From a checkpoint of a small image classifier.
Model: 27.3M parameters, 48-pixel images, arch convformer, norm layernorm, activation gelu, patch size [2, 2], depths [4, 4, 4, 4], widths [80, 160, 320, 640].
Training: 17800 steps, held-out accuracy 100%.
Data: trained on rendered made-up planets, 97500 training examples, 46.7 epochs.
Rows from block 9 of a small image classifier, named by matrix and row number. Rows with one number belong to one neuron. Each number is 128 + 32 x the weight over its row's rms, rounded and kept within 0 to 255. All counts start at 0. Numbers have three digits each.
After each neuron's rows are labels from the 100 images, of 14848, where the neuron reaches its highest value: "peak on" is the class under the peak; "colour at peak" is the nearest of a few named colours to the mean colour under the peak. Only what is clearly more common there than usual is listed. The data: rendered made-up planets.
# fc1: MLP up (model.blocks.9.mlp.fc1.weight, 1280x320), inputs 214-319
# fc2: MLP down (model.blocks.9.mlp.fc2.weight, 320x1280, transposed), outputs 214-319

fc1.616:149076109105130150116156140110086098151139158146164145171111134132158150134135109115073126069120093142120096150111155196119128117164096132110169084132128205167116160176160085128127147107112119183148121125110148141148154137105071128143099106104149154137143117143129101111141184186108165106150165157157139133149119147143
fc2.616:147127126155117162150092108178135129107107121135110174099113104125153159141155094165146103105098155146132149137130128189149127102074124125056096164137157138148051133081085115173113148084216113150191139110126090163090141174132068078173140132164103124149150150155015066134133146137138140168113110120130135115116145132189
peak on: planet
colour at peak: brown

fc1.747:136187118092159100115096170186178104141144178095128136103108157116119175149167055093111095099128134131131115065130172022186166108158127090158106122117102158148113209165127189162165138145153125178122066120153169139112103071091156095117179132121165131103132172094133176080172107072143129069128095192147134134089111134127
fc2.747:159152045155098106115203140111139144145095080113087090114119115145190154072178167159100166154133138145117160117106142143091133134140141074162162102064062062118154151171134168120091120136145165059130112101114155157101100103118155119171114132109096118114094120106114131158062138136124160175133131169075159120117162119165
peak on: ring
colour at peak: brown

fc1.736:185154075123085148100142110187199142187101131159165152106083066078124082153120119099144141113146115101113195140064197152098179124147092130146119104153101138110127142148125127147188084183107125113148171099095145116131103125094125135105134184144102130108154162127185160081079142128096101106075118154167099084143142116177
fc2.736:099099161100110201120134158122094167150135138088141150157142070092139117137117137122113096107099123149150165099118132031109101154113158117133091067051125138133175193097088126121161091141127115116124121112126114099160136067187158156103148088134165162123138109204149142102155166109095104147100111142156096126098076120160
peak on: planet
colour at peak: grey

fc1.490:135101102140101152129165133130128091102161114103194157133140183101070125120153195160117115133139176102091145117127135186156162090101117133109138165107107143126177172152153123146124139179123171120103126051108146132088115117150098117136105113123135154121128182159165112106129169135110059191144165147121106141118178097110
fc2.490:117125159124074185075123171186105155121199097142153160117091079105152091103111124128144130060149162073136106123177145172143093122176153098132088152081129148143089148157159116145141142147147136053152144123197087086137142102187156141130114085156179155096075107122117129040151070126094143110135134111136160156181161143157
peak on: ring
colour at peak: brown; grey

fc1.752:113119149173127146099204119167150133098113149152103165112088132129115162181043128092109143101151052169178144077120119181133113137143163114159135075102123155091112150142082155142117098100156149153141116126141097140112085177155141178121108048129086128144131137091147173081199128125135183126149118107170144038128063137123
fc2.752:187134084121109172135121137207091125115104104164140114121114123127099183154139123164177170103091161130131116142083190132160166181100140155056131120165077108128110168128093147120108098109187169155149076130120125121142096067074089119174075151110164171125140112094121120175112199117115169164130152180127129070046195120114
peak on: planet
colour at peak: grey

fc1.389:118108109144087151129147182166163115078108148145127106058155117136138166126085142102081142124100129197109168142197098188145161159128149136099128093079147145131118118121123134121132117100097131131133148138112102142151072172128134199088110090105073112129126113152136177151116163131127179148163153125125120078101089113184
fc2.389:126055102165139181124091121135122184138149127054096186189106149131127146215046182113123159081125171111174097149107128126139174150114177144097150096126133164132142119162106073138133208143143155139154187093154147152093129179185058160163162094164182107110122170101159099142201159153106132127109156132151120152141113138139
peak on: ring
colour at peak: brown

fc1.701:146213108079167150142106185148112103124096144146129132147109130151088161107101209147134137174116110090145134100125079147139192116130111142085102087134190133206116105137118179077131156116099103148140168084134153134133078121114142118177129185105107119119140208181127147099112080148148117132190086134099089188099124105113
fc2.701:116181161129146091188169146131133097138117122138143150116172136094150144150151134142084106104178087166132109142144152150080144138079174179134198082161124189144149176111121144120105116113113054080139113167077161122154113093113107158137096112154202082130085098116086062097169107131073148114101123171138123153192101116067
peak on: ring
colour at peak: brown

fc1.9:140119151152100114121114115103141139094120134140099136185164175131128147193152104161103165127073125148077149141082082110099151137188116104127119087149113134096067116085130075126030110077158104118119183118094110122161156134136120154111104179144130124118109071083115158221165147143150077156153095143145134178155101135155
fc2.9:100108146097130125055074131160133080123067126145122133122110133154114085153135120109166142097102101142132111121152177124138151111125149103125142154120157107163128129164111121112076171166145157130159154131175077118235072184096104138079077089102153147154145151049124201148162157135104122141088119143137146157146147120175
peak on: ring
colour at peak: brown; grey

fc1.464:135131138123149135135146114150153052125099145097140095115134105063136124125078100083125064115117173106169126081132190079136126117159129117110137143060146169110110140158115090093126111200148113188105106130109102152116131103118161132185093137162122128116058153130146190084148091106118223130109144203167105112120119136161
fc2.464:082122095127139158124130074130132074086121137124119134102146127123151139114106153174155164127083160137102102138095179128114134078128127108151145124149092092085120145136163181144054171093142157117169148125111135133125107181162132106105143097140105078123104170106056163199095192126121133133111134169125159109034191116145
peak on: ring
colour at peak: brown; grey

fc1.457:125096098114136094118139165124165145072091135102071143113099086126109097178056117081128148124153142099182127076081159140096113165143121111098150085101129162121156182106137159065107097126148130190087122169121142133129117127137196175155115084119052130146137154138145141107189092089142147123109119147140171132061065105111
fc2.457:116135139138116138119130156115073128127118124110097076147138079093092179145159111187181147133104160088149114126102083138079136095113114124156162110138112134149103158085151103147097161123157105109160022102118153159125098070154092130141149176093173155159154114123128145183070162121099161123134135170153121090051241129126
peak on: planet
colour at peak: grey

fc1.269:123162143080106108071076144147127076103124144149112162059113121092147136123154179116099147153118181133095133133131092177204109097099054128094118125143130110181135128113139142092122139148099131126124134141146106082102103103132142197130096099142102102123078099219107167212080127115106082129174133098091163151129125130140
fc2.269:115171101130135169089139126143112121140069144103136130207181105115116142101111161121157102159158072118175127127106133140159183168137151125116143129207106124128206117191164123144146025157124139105085081153103162147075140198209102115091113120144158054133148143148089113103125114137168171114126113124115137116169088165115
peak on: ring
colour at peak: brown

fc1.577:189164137135094128134144084122113178043110071092144140142110125138147105116156111084097120151132210118134130104133048169101117114112094179092126152102064156118185130101168169099158141083138063091183189117106188123084129101161139105172120124185138115136147142056210114081122155125137152065109101132152156135121090081113
fc2.577:164093170122165119177098130113141125166133174175135111189093159110125150143022169108135147103173191168095143123156145114149165149141111096159123163130182152166089151059115087102163143161136182180176165070103119165200100106163164111118121149149159161138112091128118147099109148111099120101123106151132073136180121112130
peak on: ring
colour at peak: brown